From a checkpoint of a small image captioner: encoder norm batchnorm.
Rows from block 7 of the image encoder of a small image captioner, named by matrix and row number. Rows with one number belong to one channel. Each number is 128 + 24 x the weight over its row's rms, rounded and kept within 0 to 255. All counts start at 0. Numbers have three digits each.
After each channel's rows are labels from the 100 images, of 14976, where the channel reaches its highest value: "responds to" is what is common among them. Only what is clearly more common there than usual is listed. The data: flat shapes of many kinds, plain or patterned, on busy backdrops. In brackets: how many of the 100.
# p10: first pointwise conv (encoder.blocks.7.p1.0.weight, 96x96x1x1), inputs 0-95
# p20: second pointwise conv (encoder.blocks.7.p2.0.weight, 96x96x1x1, transposed), outputs 0-95

p10.77:124171153102137130150112158114121095085139100119121132170098135103130118179116139109129132206121142156100120102112125126078123110109127124110148121142114183067106160148148097188160114131101123098136119101118135134139134097126108136112104136100127157145132110154141125149122109137168119140
p20.77:129112106125123112144114079098121102147187101105155116123152104126116093087121144149143135158116147114125128115114172166101094141093110099154116136120185147158166099120153130155103100111148119162120134153130105139122158117109131156202129130128119126146129154087122179160127121136135116146
responds to: black shape (80); count: five (49); flower (33)

p10.14:177178079149111111145093124143146089150125179129097112127138119134137095112139144127171138135084112111128099183112108133102137117149142099119128151084142118147112123126145131088116127120122152108104106147125118115159113121094138113179140107154101181123106096113108100141119152148126102176
p20.14:105146135098106149095139176145147171117153138115131113162123149130114170102109132150126116180158104150132125111115116120152124174136137142153087157140118141114123133097141158074145133149159132088092133156163130125126101135157100074146142177133109105166096124133156132176118131148111112145
responds to: green shape (90); count: five (39); its colour: green (29)

p10.87:143153172145115129115095087119130106114086108132145116136106121089088104134105143113153128137126115129055111140097130136135180181121094144119154158121168125181112127101155125106114101113122137157144127116170126138116110155080132076132136100119110130127119109142159171126143120119168114128
p20.87:134152145135138200127191123135173105115151122131127076124103167118133147102121168155125127132133156143111088155121111123131125138112153179174142122121120126147115134121135121090128149125181147080098104143173163148080105130137143126141151109161126139151152142112141105130111139109132106158
responds to: red shape (96); count: five (58)

p10.60:083132134136099142139133135104124099149094140150117074140142133138104145124159095139124088187165138088153138148141165126114130086153153128155109099097118138124135162130119117124116132119168113146149193129155127133147161125091102130094100096159106167157151148163131113135143134171139135114
p20.60:139119132138139078112119132103130129150129127122156185162164128096152146142118143106179166125109093076142135150166140108140116112151137104129135123162107132130187153083092151127115087118156129145144133112113136141131137117131112157143147131115124127122116219124127160146123112170096119132
responds to: brown shape (68); orange shape (50); its colour: brown (33)

p10.62:112122100122140167085139129142115113134111135103117123135110144158085152129182128114095125109115109078182121105108111117111128147160149109142095129144103128116130137078112112092148121092117123129137123143131159123134158092097062133094172149151081169131126136117103112097153089120116110111
p20.62:107107165095124093102146102189136110116163144104121127138139165090108092118126123099140129121144107112113123157072135096098122107091152105112160156121162152142160088103160091151153129134139102134120124136134147113136103117120148107179125105122109130171142132147108177136148095128162110151
responds to: black shape (60); its colour: black (30)

p10.90:119115143111166134116135113123185107126152124135123151095150129179103132090180111127135103130191087130166082136138158108150107125144114143098095119096133113094155135110125136137140134120141126137141070133119126178106125108104099134153132163121128164136119129119148172098142111170127121168
p20.90:153114182091100114108106109147146126116116123106092156144124149167094107099106094148140126118159098096114109159080107074161107114115126136151144175121087108117114121123148111139125105147144090123161135102099144091118130141097105119148113152126131072126110096139135149122088136147168110127
responds to: brown shape (53); crescent (38)

p10.25:122099169140120103134130082122116131104078117101147146123113121181129110120101147135143119126112133133114104112109150129141153176113084118102130091106111123112082106142137108086125103106109136102124104128114102128141121104111105106099133167125065127142105093112060089099107107102138092113
p20.25:111133124090095108121143132101135116146136106120166126130146157118127112119143141144167100149175163170154129076135121148142116139072135157079125133128150132117151117160136133151108097120086119131141166074127110141162116175117141111111110138068158131154105135140123113123081098156150112109
responds to: black shape (64); star (32)

p10.29:144129157109151118124121125093160130125169127161130087131133150109158081115136151123153142122124138132104135177124145105155146116054116099114109128082152129123114131105172146177112192090095118162157128097143118137122159151100126129135163113155136104142117094104122152108133125137140098155
p20.29:125165098103137128141144131130128146144138137137147105138122131142142134132114144141133080125121111104129087169138140076135139117141153147137113092125109121116172150124133162115134126154125135118097106153117094108189117147155136103140022139150167106174091126115139160130139158118165107144
responds to: yellow shape (70); orange shape (45); its colour: yellow (25)

p10.78:127143100066120134132035113149069098104133132121139119158119122116131086175129125111135110162147113108128117111096126088107139158124125107134124119098077168136126143101130157159128129129129117133111122146129111111146159082104116117111093081128129142117146111147132123107079130123106123156
p20.78:138114174151186146163125161124093195115110120162122130125127112116157113140133123117116099133060130128148163135148130123117130179174084123118153112133096120136098152104136161124120135092111104169123130115110107118155118111161123167137118147109157123099158123129112121136089160115086137122
responds to: pink shape (56); purple shape (45); count: five (42); star (41)

p10.86:139112161158170131173127123099134109124103119170146098173110141115151113135095104129131104133169153171141118107128128118138134141113137152153139165109099104162122168091130195104116146139133102138176140145130162140110099142118158132122137135137153108133130111156124149181140178118148168096
p20.86:135105113158134129140137160102142099125138169187143111110151128130144136152163156141107088139130128152122109103099103140110189121161119141124120119120132152166096121162180131088182135119149129113110075150105099093108122109121149131132114124144129120165166156144132087145125144102181125131
responds to: red shape (86); ellipse (49); count: five (44)

p10.91:105133165106135107142124154108127128133118126128133108131149115139140149154082130125148078127113147140104147118153178069118129130116129175130166156140105140156175175125126145165106126103094147130175155107107113106114129139127107147088136122130150171152151130183144145141119178176141127103
p20.91:142083164107117147139126133129145133118163123138106073123120143136084135129096106124128111102097160086135091194110101102109094155152153118084119111163096119132163167091129126125105167111133102116136124124140142159083088133150133124146113117121095132144096091122136171138126127110117125166
responds to: pink shape (60); brown shape (57); count: five (41); drop (33)

p10.94:142141136130111122100091136132132139126141148105122137166117111116111113101125102126139117160137149098071188123088098112118170115115136078147159116112138155151145164140103131111131123114126162096156081103117139136150103100075119098119068098129123161161120096135167094112127132120125140159
p20.94:194108154136154068118153169111163105175100117138149140094163108135118139111137138126138177129101162110144115161157131130134130117155125138153144090133122134121144162123099108135089123105123116103169126144096104118072144165124140132136120132148128113115100194155129155127114102133149139130
responds to: yellow shape (62); count: five (46); flower (38)

p10.56:172101160112117168094145123102160160143130109140127090138094123119095105137080102116143110144100128169172101141130120134109091123122105165116154117171144109158135115143146101125135165164120144154141128114131146156086148098125154143069104138095091109169117137133124149163145142153115129112
p20.56:165134137134101171110111149088140150106132126103131132151140116122135127108129132143141134137118087106145095142123111105143129137144124153134166143144099158131163132131095168067152146124137119125121155177170141093128102088134096073131115150148136094163060149137123154180118122134149095138
responds to: green shape (63); its colour: green (25)

p10.16:130136138116106108155079114107109104129098127128173089112148140142115123149093135143123140132123131118128130096120127117126094148122128144120152058105163127084104109108140127124122101096122121120151146138209101135139093101091140124137127122124099151156076117150154130147110182071135126101
p20.16:104117129133082119089097127089145140115093113135062100146096097122078127130144114112114160130103129065147113113130064111113139131132122106133152126137121117119119154142118162130116124102156130148125102116102071120138109124154117143103134196092151119117122143139124078118142146128118162139
responds to: purple shape (81); count: five (42)

p10.42:141083106127143137126126139108062108097111150128108148137119132143142172129114158146114124143114169115147119117139070121142095111160124106149128106124086083118091099199117163157146102143133130122108143104124122140144122128173103115138117128167133103128112140121113126141129159129103112053
p20.42:146129163147136119127131121130159126145146080153125113130103130170121138159134101128163139121102167077110120081157089116106125116136185100123147151146100141120093127146127135156118192115141136105109152152149120156100117119161147136104126134174141131101163089135122161119185119123099100105
responds to: grey shape (49); circle (39); its colour: grey (36); largest shape: circle (28)

p10.41:140142071095094148133069165104124103101118151135128072154146117091118091152136119116150156164097127109113121113105137105108143126150127149132173163118110146149116184119111114136139107131136140130143128140113063117170159116123131094153085124143117171108149146137153114117107144109107129121
p20.41:150119143115162163152113140159124135134122097129082080096082088127119123145141109127106108108093101119119148125156129132151128120145086151105138101125068109116088155116109110107130153129087112145153145107110145143103146092160112155126134066141122150130168131124094164112118135106097085118
responds to: pink shape (48)

p10.92:131113105125131164142109141127148072151140099071160089143106153139108132119142097164128117184128137077118130128156141160176127157125163140122121094134137123122137141118132098148110114136098117150112133127115089118122115166108119147142074112116093146158151138132116126130051088131117152128
p20.92:086108082098139128109095132146109125142126093125126135121128121119109142110125146101105091117127133163105118065122124127159099167098104144156113132138159159127085135146144136134124144120117130163125079097102093101126125155097107141132104180129076134128086067147121100122132100097137125095
responds to: orange shape (64); crescent (52); its colour: orange (25)

p10.6:102097118100124120127131120136094107144158126159127110124160127134163140131140177071130108101141124119168092159102123146097086119103155132119129146111129142105100135088127118147169138135132083131124128133140102119185200077106123141114145151131109121130115158157121173128142081135136140099
p20.6:130138093167160172118158123111151100127085115142110119114128117140141154150140088126099114122153159145085150122125137186147125119114152113114090145121124126106078121127109115177119119119129144136146123084161177130101169120110147157099152109160132186071138121143123115106119117115102130104
responds to: green shape (58); yellow shape (55); flower (31)

p10.80:133137114117124142121069161186137142159092142172117117128092120115120137106136122097144121150083151140103164160126090117121125140151154109150139108148131149101142127140120147097097142123132143111185141118116126160133114105071101112104137111119133173159119095131164079158140166161132145146
p20.80:099115114133121140145093138159089148043133107118112135187091145156136137125152136121106094128167136146119100135113165097118121122142156133104085147137104115118138121123113150109172172173117115144119158142128162114137117133109118107130108087140148141171141097075129116120170141132144115135
responds to: yellow shape (87); count: five (47); ellipse (40); drop (34)

p10.71:154134178108118164099106150125116112143087119134143149147114126148178111094111100124117113132135134153160118165104135129131145175110159130120158121095095091084132114107151190153115114114127123127169153140119126160121153107144093156176155107147119120134146110132161154185163134126123098129
p20.71:159127164137130103125100115149139152150149145142137147147147155130134141143142118135097105091146160118170106170119145135118155147150137131103106144099100121155107102128143163087153141125166102149143074142145123094178123115150109110115108119174116079145122076139139118110093129143157085179
responds to: orange shape (84); ellipse (47)

p10.74:124134137115102140135090168145101088137092142140153101137124098144111150142122126092147150178131127099125147169124107123106177115153109112146137110129088143114134119137105143150106163117118177119128136096105095120150140129068107109120108091157154165132059130103145121139087152132137119166
p20.74:083128100104131124123083108131070117055124115078156143158080148132117108111132140151160139135139140143098113140119139125138105112136170122119132150135119134118122139141100162133117141139158147141113156135151142137136056080084168116122131134115114089123114150101120140117149137170112157155
responds to: yellow shape (100); count: five (48)

p10.53:151119126140113118125079179144126109184152106170123149178143116123121123115110125100085144124162160172134145116099116102159144102144135100165122134139109109116124160119136172167117110096155141119164141121121158152113115136074145116151144112091134158134131124168131165176092124140127133120
p20.53:096154144094148169140146143100136140156112123094102122124152118141132162113173100138164152124175089151104119130131103098138121112091115116084157197132143138116124134123125104155135158152105142144094156152173116118135118122118129120132175157103123102104141143121096156115165177121109093127
responds to: brown shape (65); ellipse (41)

p10.66:145157151169099120089107120118147159131142106151111107124108077126154143094122081136147143141144128173126118152135121141104119116087145139138107155095149139130147139125124176125138161121083126120146128129131145188076141114090135112127147131140143128099085111086166079159137126157166111114
p20.66:078165146112114152098109126142110144094126147154126127157118117106127128149119142123097084150124134172109119109130139142148158174140107170162104097182118168173086123089140130119122153125162130143124116166090163140157131145171132164142142156146135139152180120110148131155142141128130115153
responds to: yellow shape (59); white shape (46); count: five (38)

p10.34:100125130139144132156106133139112098099131153130127130107125161134140124169120128086107125152143141114121117056118141134128121114169114160122173137142151173115134139061118108149115079098155106115149161136153088093137137130130137092129129140116122158170118165185122172124112166110142143129
p20.34:129107130155150103165151128121126086180145114146131156076135111159135116108140152136108138154142129149107112103123124136119131120090134138142129137113111112128139091113159107150152153150144126126118160149090138135107159126091122127153117087114158146147093165171104136137162120120226086138
responds to: purple shape (52)

p10.37:083130139140137143112110128114122127017101116129118122129116149133132115164137115124115102120099099109117142053136129122122127118114107144127159109109112138088147137108119116121128081112140121124106137136071141136133148126143120095107119106150149127157113096138125109145146174055134113115
p20.37:120094149116125131123169142139143123157117132137099129153127147149148067092115142038152122145146117137088093101084140152133132119110162175120137125132140150140108099164129116157143150110138111168105148102132123090145123137087139134145151142087094113127117110116074108143157128127121144142
responds to: grey shape (95)

p10.2:072133111101128158084113128159148160116097090114118146168126122171108161130163131147099150112102114091119146118149098110128122159154125103092138141120103162102135164101146098122172145145105124158161103170117133163162141114097113092100152112086098130139123137115135122123151110099132107109
p20.2:124176157114105131158142168112172146130099102110141123141116133107134149123114072119127116155105151107146091102141133138144097158135110131108112095132115120091106152144112167099106142093134120125147130104142158123145160139169134167071119159097169124093112121133114120137092181136094086130
responds to: black shape (78); its colour: black (31)

p10.81:100133115141113113143107153113123163107112070121120129136130096093094109152112089159132138066092142102100182127125102124139135163117134158129122136112100132122151083097129115111177106125107144125077120130095132153137105112092098108108121124135088089128114117148083101117105097135105106125
p20.81:098091126126128112128154140150141099111158119095096095139171132145105109086141123130134148119148097100124120108127097097160120081120081137157152152134144140120162110118124096097139102142135130114164116177132147106086079128120088115155141125101097084177135146132078146155156110124142119131
responds to: black shape (68); its colour: black (41)